A small image diffusion model, trained from scratch: 13.7 epochs.
Rows from block 3 of a small image diffusion model, named by matrix and row number. Rows with one number belong to one neuron. Each number is 128 + 24 x the weight over its row's rms, rounded and kept within 0 to 255. All counts start at 0. Numbers have three digits each.
After each neuron's rows are labels from the 100 images, of 14976 (inputs lightly noised), where the neuron reaches its largest size: "patch colour" is the nearest of a few named colours to the mean colour under the peak; "lies over" is the class under the peak. Only what is clearly more common there than usual is listed. The data: analogue clock faces.
# gate: MLP gate (model.blocks.3.mlp.gate.weight, 416x160), inputs 0-159
# fc1: MLP up (model.blocks.3.mlp.fc1.weight, 416x160), inputs 0-159
# fc2: MLP down (model.blocks.3.mlp.fc2.weight, 160x416, transposed), outputs 0-159

gate.166:095074124102166160145132115107138102144141133146124097113106133131147122097099105153143117125123141126127130126130108115140116139129151124167140132136080122151081151131138159125101089161118131147128140121146168134154093161139137090163111122120129122147095143139141117128118121122098091161098092151185150136120107157155129112062124117148147162170125137156139115147138138085118125133063116140167176086109118100131122115137183114141120125129131132094103151085141073082111165142170124
fc1.166:096131109128114118121105162121133123145090096088139095088095159101114143150106132155140131136154104133153086151105134125134107165136077113137136114126173112100217149103117103141187117104132140135142111122110124130089173152125128172178092143166129127134127097130140139106098131119113152140143103154159112135139101162148131114133112113148112081107129125114103130161147075123124083139123131128132089116142098158134118124124113101128164118127112095151116092169095118138113089134173115
fc2.166:111124157133096127135105181117139135139136143133135100104080087143129077161137132143143139113119153108100120146101170181131096114144124095119113128118151147117223120120105111158194143145110114133103103146170158154067167128135111100109111117116145120128156141130093129115131142114139122140118115138142114147133113109146100104099131149143163121085103134099101143154142087152131131113134125128118115150137152079142106127163118111152111140130160148098108171076087144130131103093116116
patch colour: grey
lies over: backdrop

gate.55:119133133171176118164174174081086102101139150100165132121114126122126145129167155174133110097099131117104094140143151126130133155120172109122078150167152127110144152080088130129123113105128116156135118131150086130122094122135094106116123157098076114133127120148135129080182142117147124124170121178150136102136179164117128131105137116124140121110137111127172112132093134185150135142116120150136129115122122146161136137101105146122106145134094144122094120162089114143131087113105104
fc1.55:176112104130116171129145138139176154120142139115109192114152104168139117116086134168135147098123157106127114156130123145163149103084073110110176160135104133123134095143155124110140113083122130125095145107134129148108144090118155165160157131154102107148141153117094158135148134139131101124091150123139170146152135125092157169116095101155069151137148105125108109173135137107119142119120145143133148118157158096099143117153160142138131108127102080147135105115168126127118130123174162
fc2.55:163096155118132144117130152080154125138119085118113184143136163111117117118138105147128146123122152161101137126105126107098154151119151160179179056141091118114149115123097109149110152157141145143153121124124115076125171089148144150125120133135099131112161118123125144126116126081146104116105123111093149149140122122125088157166164137117098106088109102123140113148116124095138119164142134091164136126138119099086201120123165111121130105114139130130105136167154130141147173176118143
patch colour: white
lies over: face

gate.147:166117119097123156084167137140168115116119133118145129185104117127169126109144144103119117143126137117169128171115129161110092127127153169178114127132114109129104118167108165131157122115146121157147116113228161152142123141167160130112163168137141133124172118138101148044096121132138103143137112135128132162168141132143150134136120159188139147133201141151144154134150160123117118107134130121156117116147132139113131123132138164118112122119149109159112126158136135117111130125126141
fc1.147:157180127121076121136071135127117109141170143115141163144134172095150156122121124113147133136131097116127109159117145118106172131113181116149085083125118155161146125114114130156108095119120170132146157128171155145141143120124138151135120124127124143109166110112129118153146157115130144133092122089132141134078129146160175129126150126129136108143120110113205123158155113081101137123175122067142113121109110153118138130100146123156136130144163125103112124150142139121142134117044149
fc2.147:115167103091095114095135116136150104191132133153117145120127103142110098135148102105121104119131116140111078154135134164133171101157186111099094157138117145123132108118128134132068103127125081107122132140071122121117146150164143144156144130166139116109138156102114111029135100148077146144132100110078125097143123131153116115137134111095144113105135124141161121150153114112150110144098119103100077137124113143125149129115106132109118111126157115133190144146131141142101127120140129
patch colour: yellow
lies over: case

gate.378:133129159138135127143074160120073119148180063125117172143137177141122124088158166170181166116103110121124134130147143112155079123116137119085149160181120132082132113160118098104136112095126113134134142146162125109163131105151180159134110129120139088104098108133141162154134144128107129147165119151115118153163132107115157127142158115095146100125164120136122112125138132095126109146132144119134099106124097147146127127125103144180091120133150174149085128112127141110127123105148117
fc1.378:119112119121092097105162096124148114148104158161178116094107128106141119140114111131108140172126153103140164134138110135099117173098119143148129116089104143123089119073147122075106138149124147184121121148139139150134132117136083092160159115143108184146105142108132121136131099142122124142163118122151120162105153151134089130164123105183128083131066131126138155128110108154155157114145131116108123125089132137103157116131122116130138150124119106063193164124152150133154136135147123
fc2.378:075128092128098118108103100121094133121178148102154095116149115122145092127140103117108133109141071126117136123111120180154104117117127134134141109107122120145135163115126118098122144123139127076134137161172100132131091149082066120124111129137160159135094142123147117128182091089129146107143139143146118124135144157136084129101127153105137126125053105111136151121126139176127148143121106116087103123137209148141151123123150119097157130125121148090118174129151145127127122122153089
patch colour: black
lies over: face

gate.171:140159105083114114123096119145141153101150123105078129127113112159101106142127108120140116072151127157141123070139125121117144126123103154110157091110111126110129131126098173101150113169074126093130096143125133135103116116120124147104158131171084195191129139146115122153116124127129153114145143115151128101167148156154112164187146132103098097080138131104151091126086140113129109111119146117147124141118121150105138121108100145118135148061088112142135106097112106137144140102147126
fc1.171:118153097174191127138114118093136087129102143151201117103122137125175143109139145134108157158134125137096144127124113125127113172116086120162151124130118122152119171124132110159134139086120136164133128128142150110143144129144082144124111129123163073101162121131110143169152122132153101121104110151108131139117111156100135101078113097136143111147136091151091163093120100125143136166142100160100163105159174135134108160136164117117121114198109136114121101156122165116117113130130100
fc2.171:152088120153171142130152126113099105133112163124128122118122137138134134143112151108152144076161122154131148155116097133158168141139130115132110118125123149087117122139171132155077113133090171136151157129132114125136102086125130162121135122124133105112177159128137120140179120177178113127145152143140091097124168152100133138138141132142081154138124093165107184144112150105142160121134138136123149098111128099094139148102168090126064098072116129144088110149126125135099150116119082
patch colour: white
lies over: case

gate.48:153133141072131124099121130135175119108155143129133098114132107110108134123125120119132146117137101086137154126120097122159096118138107114113144206130157108096132132099149132126152116127186116131102122151096111125117088124057095136157102144117103120121134157106157143178130119129127137128099143137168104084095166126138138112118115138120114132171084129147157144154121082122103130123091139121052119156110160138119098121213148119157138109142136132122140158105117113134120131115138094
fc1.48:141118086142134140151124143129184120144130143107134143152133102111121108100121113090140136133130130125173128145120120149121146112108145148123113113089145125141131121096153110153143143143145126089151154090114143146107176120179165105120114122129117133144131125120064158144188140120094147094142103115115138131159128176106148128118153114119105086135178118178117145134114124130118137133153155150087100107090145116115135127021141146121104134176177143112133114087112116097116111109154119
fc2.48:175132154096106129125118169115121126111115128145180110132157159169136126150119121137135131116113142129109114122159108068149115132135130119153141052123121121115149141138143163137120102097089111132144144120136148145115128174131135137136131112148122138118131098107133142166153086105163139141128117117099110159155136124157129129112144106135162147131111140127151186179111080184099140094092123111156122136113087114083121083183169096130081087111070105119110122150131144133129132128103115
patch colour: yellow
lies over: case

gate.199:089152121108131180117087128079136143127102122110150131110131133108061151128174070122164144153115145140146167124129122144124141121108124170136155122167114110080161162115135107129118129127147162082147125117121113127143090110097122112118137130132122091141128136123150112111103106172117123115130100118152109133137113140143162096077151154104131146114132105174099127135158169136174127152109136130119132081147161125113147094093155067086113128142119134148146152145150085102157170139123142
fc1.199:160150126150136083138116134142140153158134129151135127191155118122146167120110150136136143158151117104123096102109093107087117167136150089115135076080114120125100142116112136122101094158118100125093121148143114158106145135138127145166115153175126148121145103129090134188135112124111133123140125131099143087140128144164114155168093160136104151133109143131149143099147094119098156103122139108170130153111120115094106118134157146142172149142151106121102063108099207126137127136140122
fc2.199:197135132122136110095116138152095167180143116138132114167159134143132113113154129131146134126106118161151123120112099120087143124173139121130112139084114133111140131145106130116081114091164168127176148086088160111091141156102152113132143096120125112143133140099139166122145128132125119146101119114149137136151134132127115154103109122118168132155157157098178170106159100085147158074133116103150125151111125096130155161118159146097152099107163091131127182154106143161105113110128107
patch colour: brown
lies over: face

gate.65:092120117127114139123101140141128146081161086121160140109101097113153095109121114096110170133131163142078140114135147124175128113083146109075139109121142155113116134126113129097137106139121116146099135140110151119109089147138128109167107193083094155112144178125134145147127155119098153120121139116107100124124128150090153145073122149128122119138138135129160153075107119098105092171101102140116128146135121090162104170114133074174125137122072141099160144107126146128136130125148139
fc1.65:122141137154139157110134073127109083139078197140141136139170161099136139137164135094136127103128104118140105128130132131150123171125155152139127127128132096107154117118116103146129147175075117113128155125115121169141141104128106122150148108140138097088158085134117111191130126139095118114127099110150126106104120132131090123149131139144148125132146132156086106144103166147154165125177133089125148101097124158117146062153134151104181111130142136108119114175134141132108107154073136
fc2.65:172136152131153142101163117116127113168128118121138121184126118194132129167154152130131068106119080168098085156136105111116115112163095136104115060134148096128149140138154076119109165144142157138124136111106133107085138109117130166140143163121176138152108151129099136123116113118146150108125156119128142130089116108146098129119148153151099137142140152159107142153147173097117120095130125097109141100092153125148151087129129135157149098142143114124115151099094073114125152129138129
patch colour: brown
lies over: backdrop

gate.210:130120129163107120176106166118121147127127107133171149129136153130108151140110116150175131116121137156148105098105124101113140176144133133113129160095148096097128132106144087092131110177116141090130077155139116137086119121116099122140156134124135138124127100178143103143158118099128156094131112118061098124140132067136097085141130141143127146138098128085083093113109132144139126134103110101147105103151057112130112077085158114135126123112147097110124134159149117127126115092164116
fc1.210:129110127116137124138138179122142064097122180203102126154144103100153130156100112119105065149153123136143142136107133106108130113130129141168135128131139156101125128120140144136116107149119135168123117128139120144088121101133143125143148091088099117113161148160151152153129122121151184099110129088122073138122147186134142139113145147112105126173150153153129114142126124153092147133102124122088099134090154143134119126120179173087089123142152160145159102128128157096107132160118141
fc2.210:137109115141152115187153123074133085134124143137112162142138126113134161141152116095139101076144097135143133140118151133175148133108140105090149145105100116124124138126131127125067176073142137140129115140109156148116120135130132106141127150139132170118136156140131119105111163148145118098093110133132086102147119123111141113141104119085106085100121188125143130145140144153168116113160111104119093109136109146130200104162131089098135173156075122126125146146110132132183155099119140
patch colour: white
lies over: face

gate.122:150146158179125136126143111127135159179193151112126155187117140109098120084158137148138133111132123140109149110151133143132099116149148138120139168141118157131155138140128156142150122124143094129142159156168127153130106159173144118167138141124092117109141124155131138103156140132104145137114116122148143130134138136093129116112132146110138122130127132136100143140097127136163127141142101164096147128152121138141115091183150153255167133111127138111091140130147099111106111131133145
fc1.122:134164110180156139125174109112164133184171141142121131161127149146187127123136130136152114102146115126138165137155155115133118090162138128122135100125109158120144112146131126129163127106138151143133133080141110135174115158142145123108111154128098143129131140145114140151114060118176123146081120128138123140146111136095075135133108148080125139139149112140099157131081122089135130132112105148142111142146158161109136113180125157219147174132140122105136130149142150099095139130136146
fc2.122:141094131187162115091152107138172147129086108132097127118129162111098164087110145133157147135136161158160101123170122125118171104149129167092127093140125152107102126143127129101129106101098153123121139127114079125103107107179139142140119099154112121108131151134110128100177107138132159108128135069152123139092144168158117115164131079114096112118103126154163127103111116134136156165118145146124122139100055147115150123150155131142143120145132162103121099116138115156177111119140116
patch colour: black
lies over: face

gate.160:108112113113074135175144103101053111105101118113138140133120093098151126121140126153116098177116112139098140084118142130099107116131138119123146093154150108135121107141128133113137143132141130136144133182097140136113123128089111061104187096144077133123116121159130103096112137120085102105123148145156127128128139156178144155133098121124171160147148114103068114107137139133074124111139110085127158170126123071114120169127119139122109144136100117141127155145110124128136155112117106
fc1.160:080075119150126111124156145124114150105091132135109111129122161116131151132095122101142098102135096130116128160180119165140104117099177140154157096149107128155134140135137150135118117159110143151130127129126120140138105117150132124158100139099136171113119098103155080112130120106082132133106120099118145146112135069100102102114101141128097126104126112126111159116114080182178137119162154092168091167153143150123149105156158168137158150079108098123108165151127138143120126159085131
fc2.160:150128139126087141109078153130121121101133130117131125124099128133154153172157123136145165128117114168122147148140128082131126120133105153165141141102068115103149102131148164100098130150094137108124140151128129096118151085145137114126128137138144138113167117083094132125192119167098116137127170115101157129154132110121123097107114130128178135155109100113130117144113098095141092117105089106105131107127109092131133066131178058130150087133134127122086142130170124155108122077116148
patch colour: brown
lies over: case

gate.309:100107109128129135121147188104115133129123131115135134131152154214154127145115127130135109123124127098127121119112143110156163148147128095134099117132130137125139173127136101160119153116146132139145129128130080181166153116128155153053107120172134113131144105143127110141128102138158136156124102136211114101154103084091153151107085091097100125138118149149103133155122151147117089118142119114159138128118134100191138111121116137154123121138141151091100147115105127084087116106109149
fc1.309:129135144119111176140113125111113149146119099071077144067102142151118119141141075109146150131140113097143156172130079118167154126158167099121133161142106103126128111127115107133159150153113158129103151116148122126135173130140133149122112125180113111159125129154088114117162106146095120143146137088109123104111158111119136129167119120097125117131127110111123121161111168142114152090137124138100135152097134155152142137158122151138122163129103207120156132092107152094058133124108114
fc2.309:127158128098103203138124135134109154079129116125148136105133127099104109126109095161164145127102183127123127102118092139126110112163160160182130134130115119133146119133137123130084151090143080108145156129158147153136159158120117124155117163122114150145166148156166106133181145136122112157127071089093089121148127101101149155126119128116116144112119132107113113168119147143125112106113099134172176106137140129150124178121138144126091106131166164092103136161100154128152119131106150
patch colour: black
lies over: face

gate.143:114100121135142141119121146090076118138122146144139088144089170142173118142134129162089114151151118131116114110148113162153148125168117153114110084076149119135142134092158109151155134136097113111146135136109162086125107121133155115135126124169124125139073159117132068079144161156129075145142106139143151126143123144152091140127134132119113154127105093094139113145191123142106120104143164174123166143133091129168106162153170140101151115134132125145166105104148143159153114104134125
fc1.143:147106132093139128155115121128127124143170144136082185124133079107105142165133120138131133142124087080152145149105100088112123141098103140142149109126106080100117126130180105115141181108143117134184116149148100122139120129103141135091124132108168158129144117130165159127132141155178153106128122092105110134169136143095117132130116185107125097141121134135178173137138114147111131189137089123138126085137098103127129105108111156130099146112116091149125158119128122112088154085141148
fc2.143:141106119117142096163137070121120148116118062131124201139128161138142128163105132148188135143156161148145100139144157125093107129121092152170120140118127116129138105129176101133124169140097120112065139125123141153116098121147136140144103105158135135177144117123141179120113119104119148115157140116184089125112138097110119151158148149111132120126123104126140161118134122151146106138105175137129144111098113084094154126158143175125142107141135078133172123120134143105143117099090131
patch colour: white
lies over: face

gate.406:115144106169079143108115146118113120165126109140140117148108071153135128137136102127106091180108114124073159145140134107151097137102137131178093116159114144150083158116107116131137099109129159132104133094119130115108152125122114104140152113124123128104107121123120180177174089128149169138117120136127139130108145151164125172102140100096118138084161112131172102129155143144134094134107136140145143138095146114143122119114166140168116164148107139112101160131079063111120127085161140
fc1.406:114197094128143169108135160147099102144111122150126099112119115156124082130112072128116090169131107149133152134107138129140105117091161113162135116118108119118088147112139145146152114162105128145115133103122173127125125111109118079097156122142087119132141129131134164143122120165130185089122117119115131133126145108178111133125134121138145173106163161138198139130148153161149119117135136149192143127094136121129121106153187117137150180114118143120105174147107095120106119112154138
fc2.406:125137176172101128137163127119130135149109151141142123159117172094103125114087090127148093094150147103170139102167141113131164126101161128123097114149126130162139121131119132108127082114132102143149134175125111139111113089135122161076174094164119116104111127100119171109166141085156126148145151122133149156135114113158120140146123200173132172113075100081142104110136143153118136115114143137116134162097132122143134148131164121109118127126186140117157093134102100118130144142108118
patch colour: white
lies over: backdrop

gate.17:153105156134085136132143126118114121109131145106094098175117123124092108163117155135123136146113118123095155141130114085138139150177091086137167154132152101108128166097133132099139132132178109095102088117147164122106119120136149096107116116141117132118102166107080134089113112136144128137143122122168186134167138135076122107135106115156123159140127160126173099140083131148113141135113186144144103127157075122141090123164149078090162138127140128104113117135110109113096133154151128
fc1.17:111127110130137124133098109164123131148169102160138122116130083164100156112121149101144154146139128168099152145145131126160133124127111142173152125118145093108143150100162117127113128116111130146129137143097154121105140107136174152145139132109161087117152104137153123138114188148094131143136153155081125139105121132149091152130151144069154157117150137119132139116080122092112122180112123156149156124092112122147139085151144122198117160126097142173110113168101077124073134115159130
fc2.17:097147117166169119095075127157148102141154112090129137113120117100151065112114149068099150120129108101097136128110116159151106125168152127153120149118138056139117142147127115133152153129111117076132144156142144140135156132106111129164090117109179168131123116162105115143123112109131126125154128148143109122099138121144059140104139122122130161143154109127150104160133124132103115153111126121095134101103230127116134127118137134153116145119103167160143159128113111114121129134134160
patch colour: pink; white
lies over: minute hand; hour hand

gate.383:141118117128107127141129109117129147071172121139114135181144109100160184107153128119166127122138148115132136097156112144151107118138110127130145131142125144108135103096124128110151080137144146052081132152167140145138067091136116111112125160138133076134078163101163104140126132181138176120128151151119129134151111094121120139118135110143146134158117139129125141133126123142133161152098105103131100136120145145134152171152114154156178085099119106067095124128130144094127084117151119
fc1.383:119141086108124103135131094124155138144095189155136140093141141139130104139104120167128124141148109122068131153105147158121122106148124133070116153137142115123114128163132139140108184154139139139151136077088123130145155143125056124118136132122112138096128125113140127124154115107075115127111116116107145120152090157140085135109150100130109100123148102099162112133160143120102091139129136151064168109113119113142113123104108104105030159131136106119118149131133105163138127115147142
fc2.383:095174136104131109094125158102139149113071147146085094090119153135095097134143141141137141103126145139117087132131141119124089113128122115108115146118127155111129133117094131171131114132159140088117146058133105128158117086152135102125144107101121148131140132132145160100130176177156133149096117107100111112129100168153124127127113111109125134135088118124091107160122133127111138121181135116148133105113164120100087118170115129126150130147083110083112141117134149112092184198149157
patch colour: yellow
lies over: case

gate.75:148105163138153161077100129111138185123145128114125128140137090158101099097117106176103108158173125121129106155134149123148136123144141097127143107159111120117131130102171136089114090102156118117113157137125134130098085150127132168133146127114137119135148169155142077131099172095125147133149173138113093117115133134128131117126168142132079149108120153135144081172121144189198115137122162115132160123142116125140152116118095150125146105121085166154145157160121105114161121145120148
fc1.75:111153152119146117087103124155144146126119183095122123102108163143102130109144114176125117125187157119166104115137137138113160150149133096134194138161169152150134146158168113149111094179131118119147122102161154148119112180110079167146162140123125129139133134121123105139144154119117160106116134140113144164119122145095163127134203111134125113125141133121126089106133145174164109151112148103097123110183099114127144157111142126124160152122114148123131143176156103100152132139133125
fc2.75:107153120120120094134143092152123109135129128111126130167149088156113146085072104135112137179107123106148109142115147130100122129106101118145131086149116171101125140126149114145168134093108117140102140159130135142123115099099093119112128137134126124136153151097109107126187131143095120105134074122144118148096120133132144125129165123128062153122125120044103128102157102135119143147153144176113115150141150129163082132125115146131106135122099129133167123073106147183097171115128094
patch colour: black
lies over: case

gate.411:132119093150139109146107122111136113136117143133124144128136137120194124107112131154137107123083115126132122157118139130113085111166152129113123158117154112151191173106126132123127152120132157077166120121105145135113117165159110129103128111099123147117132145134099136121089115104156119133154120139162149129142163082116096109136154119103116050176129135039114151146145117191144150122124095122143128128121115166126084074130145165131128138152134093113122104136153131094147145110095134
fc1.411:127187147151129146081180115137148142123093099111172102102116137141087183089161145105128102157158166141107087156116098106100109150134103109117108120111143135135099105135134107123095122132174138109107128090129078118093083121121127180178113125127120132152147098110133140106143112133132133103108150156104116121141132096096119152101169133123105152113126105099127135143123121140108123141134122083109130129071105060123143178127150122122143123135099125147131131175122134130104148151098110
fc2.411:109170172172143104155121140126118134125165090123103133104118158120186119153158103102132090125187130143124140096155084134117126154151110137103114109133149086137163104118115124124139106116119119131131170138098112116091136159117127158142135114127136158091113116133190146141135105155154122128111143115152102115134140115153139095147081140146082149152136155170163095119055142114157135115112145128117111090126131130119113078120146123137146108159135161144148129162113096098132124114098189
patch colour: white
lies over: face

gate.193:143156108143145141129141169142152141113146136151107165167080107130159121121126124082116124152131124110113123143118119163120083133113088114122095123140144157122104124122129152095106118146156093140114135124127139131143118110188111128174115134145098137160120184141121116097097144123098106120135114127131157150094077176126132110113120140152117097136147137149137093121129164107133147134142118145127147136117153094129116171000097120112163131117111111102151144114144130097141142109171125
fc1.193:110088139105163122141140104133122122088149142114136095113154135117110128126161101097092118123116108112136127139123142094117188131132136083098139112142134092106138132096154103169125123163101139143171141191127121127121115144066147175133123138141160122148126098090103140135131139117162128121103131123156157129111151138149144096164129113105119195122085130129141111146129109116095128120120111125160151157136106154101108096224135092127103160144167118130117159156122122120135111127081146
fc2.193:142137097100145144090118161113123154191117147098170158130123142123130098138115161104093117102113070137162099167136108136117111129141116136089155126104124122123114095133112144162098132148117131094136130146093103102114122150182105161099109106123111129153182144145132113106131151148089124121116129132130131131156129142127097107126135127146134080125137133164112117106132115077135149152081109092133146105108152120137146142026135130124144098145166112107149130062138108138106139133111138
patch colour: yellow
lies over: case

gate.254:131126090158126138151072134120101151159103143119114124105134097124090131142128150107151159154131140168166102158123125089161130133091123114123092144119151126077130133100132115101133164121109088114151130110153104150158122119140139105116127119141169188143182083157140152144177133167135119142133135108115160145135125129133100102115146134094111175098117137130116143124163130094124129147093099201101103103135123143136181085113163111119132147094134138138127125188124143156118127121146155
fc1.254:108137102113076119103134089161149144104109158089121131140132144131104105119148095171162152128156152116125120114137142134179147081132147111116160099151134098128130149180132151165104131144128147135099122109156143165107126177117103151152164153145113085126105163125081133170103082137123148101161135087128162134137172109161126142137118115131141094130153133140128097098089119155140150091143126119155151147134157131087129163108139129191106167132108119120108129117122111095102123138157091
fc2.254:125172124122075126115124110097113108135086106117104153140128125129100090142152116118148116093124115140112113111093155138130144132120143157095106139147154172122151132112140132117106148135147110145126130180166132117145165145173149107171163160138127100137121133170137136095080170107171110142116147149092100112173081149142147128113131127115095146154121164123166117156157147145160068078137107079115167112108074140097143134160149123139149156118089103132124122127122106149153127140148124
patch colour: grey
lies over: face

gate.144:145136172166134095141183180124090099167147153117135144130145123121159165140130158117143153151124130106111104125122162097104099139134118155131155140122124140139072113111135123113125079142130123170129107136121158120123071117159153114107127093149101107134103100081112156145134093197133103110117160103141149102118109117138122138136120174125071115137116147113177104139110113083139149125098118105162114100110118117115129118147141115134130111135120137109073091086124178125118155162134125
fc1.144:124118110115133173106126145138151141140112136168135156117151134101132115119122143125183120126110110130132080147125164124139181102124128102121138141138168100121178114115116090129129116066147141153129115121130105116133158088142129152173093170114133112139103081140082136103153116123120140084122142107110096113124117115117135136157136164109102167145108098117089159136162199148163110136124129152111110133135110116144093148103086144082106099115117145128144181152089125169096113124147088
fc2.144:131111100089115158154141109139136107111123152133121135149118145123110166127132171114162119105125116164178124157097163118143137159133117138146142141104166136100177135121102126134152135168082119138136138105165136128132117113110127167105118146177160138122106146135094123115126138135096093123135178084137107139149106146121157141087130099125124123130144089124068185143167179175142189134158120102119100126137152116133155137127095148110130188145143114086109116098092145135163126141136122
patch colour: pink; white
lies over: minute hand; hour hand

gate.72:065117099125135108138131174166137109133117132125163118138113105073130124162136135138154128152149137145127140134114120114135141127101120127133168133154118117126137146130126110128175129127115163141105126148134130202109112140131131128151096100142123139125127121103149140121116142141162099127075067171140155121101121108205119104128134181173169136129110123200143129114139098070115129142103104155120169099116153143127097126134195120155125116117130141132150097136160137106135108126110154
fc1.72:085163143122167121111098155129107112139104184145091157122105121160129136093151125151151131092145118127125159113100125144088153143189140124105131148091104127097155117103133161084126124132081172149102134094109104122148153126132141148094128083132111119125099134173105117141138131125102156102117136126119139131121119135146127162159169143103123170111138143059125145135115116140132130117165107141172104114144138152094139139123092114124133118131118135126162079060188115157128140107155133
fc2.72:146133143098125188133144120202133115123137132098173132155138126107139113121151136139146109117130130166151112125108127128149121075154091161109132151098085145134101112127153128095117127122130096139142148127144116157151119139133131122101133121119106156109108122140165130105118136128107057146113125159169111087108157145130096170190186090113127152164138164092152123157133188151132131119117144156101095107175135117141127082141087150128137115115157163130128147140117105126151118141120095
patch colour: brown
lies over: backdrop

gate.172:126139137122132125083098131126100138140107150148127119067166115135134131187119128106141159141128123117097104111119120060131116144151165128091133113147101137118154131106130132149140132092125123147153145142062113114133170106145146122133097165134143127124121094135079148145102102156091175114105107128137149150167121093119124116144129126115139108106162103107119090184139111153152125083132141139122132098111118142136130220206130108094142125138130122107138132100130133137114106145105149
fc1.172:146131171127109140084080111153093126187112135148143139049157124131154171170103127119129138129134116123124099112115125049164127156111138132093136122112123125104156132113140134135133129107129098096143149140099127095118158117147139140122097157116126176131125115141111134142105068149100141125113122163142124145166134083112162110145098125126132120101153133144110092160153115128133130091156160103126143096110130129116101205176131114153163146143148137099164114111122139150118134116104126
fc2.172:134100110162125128139110142139091130069164085141131109087178133135126144130172130150133110127137151142099178123121152114136124128130160151185147103094122174134139143152135106113124156164095122110129147132203119147124114115117135128177086100132158095134110162095108150170128119096117145119123118135140102085173143094145129121107133118152131080130194130106151134142158142128136121099125137130110130108156124124131140107197147122112123107107099136118129097153131178108143128154151132
patch colour: white
lies over: face

gate.100:139140092132092124145150134033152127123139129120126131092108132109157103127108135139145171118092094101170161133135119131134139137146127145132089166148120164122153135137084119175105142156139116104171121149150117121134108136139130123145129153131149115130128155160160111130151155163138106116103061098153125129155126102123123064092095125148174164141123109149108138170160162130112140114160075155125121164167121120125127109130144155137136117146159112149108109182151149145145107128109135
fc1.100:162140132158120104127127140007118162112128102123151135133161120110152112133145137136099141134118108098130162115149141147109134159150104166092126121140103146119126120099113103164134122146144109129186107158126108093141130151138141141134135124157145119124122147165161072136148141134129125171118064118142093149147136120120137087089094112159077150098131115177109132130145132125108150129170124115135129179147148100118147113148149127146136153109155087131117121169117138135153102120115159
fc2.100:099094145109114199124117136100126172133148111131156117115106168134125152109076139092132190094104158161132117091116139127151126116134149102138100091076097160136142121135085115153138146114139119106116088114135115158116113183099108125132183135094125138100135149155138100133148120140123131169137076116118124118116100155159106116137146144120107125127115121126124130121151143098137144090110139113112098144187128116134167155118142143128115181090084086134138161111120155116109102101114149
patch colour: brown
lies over: face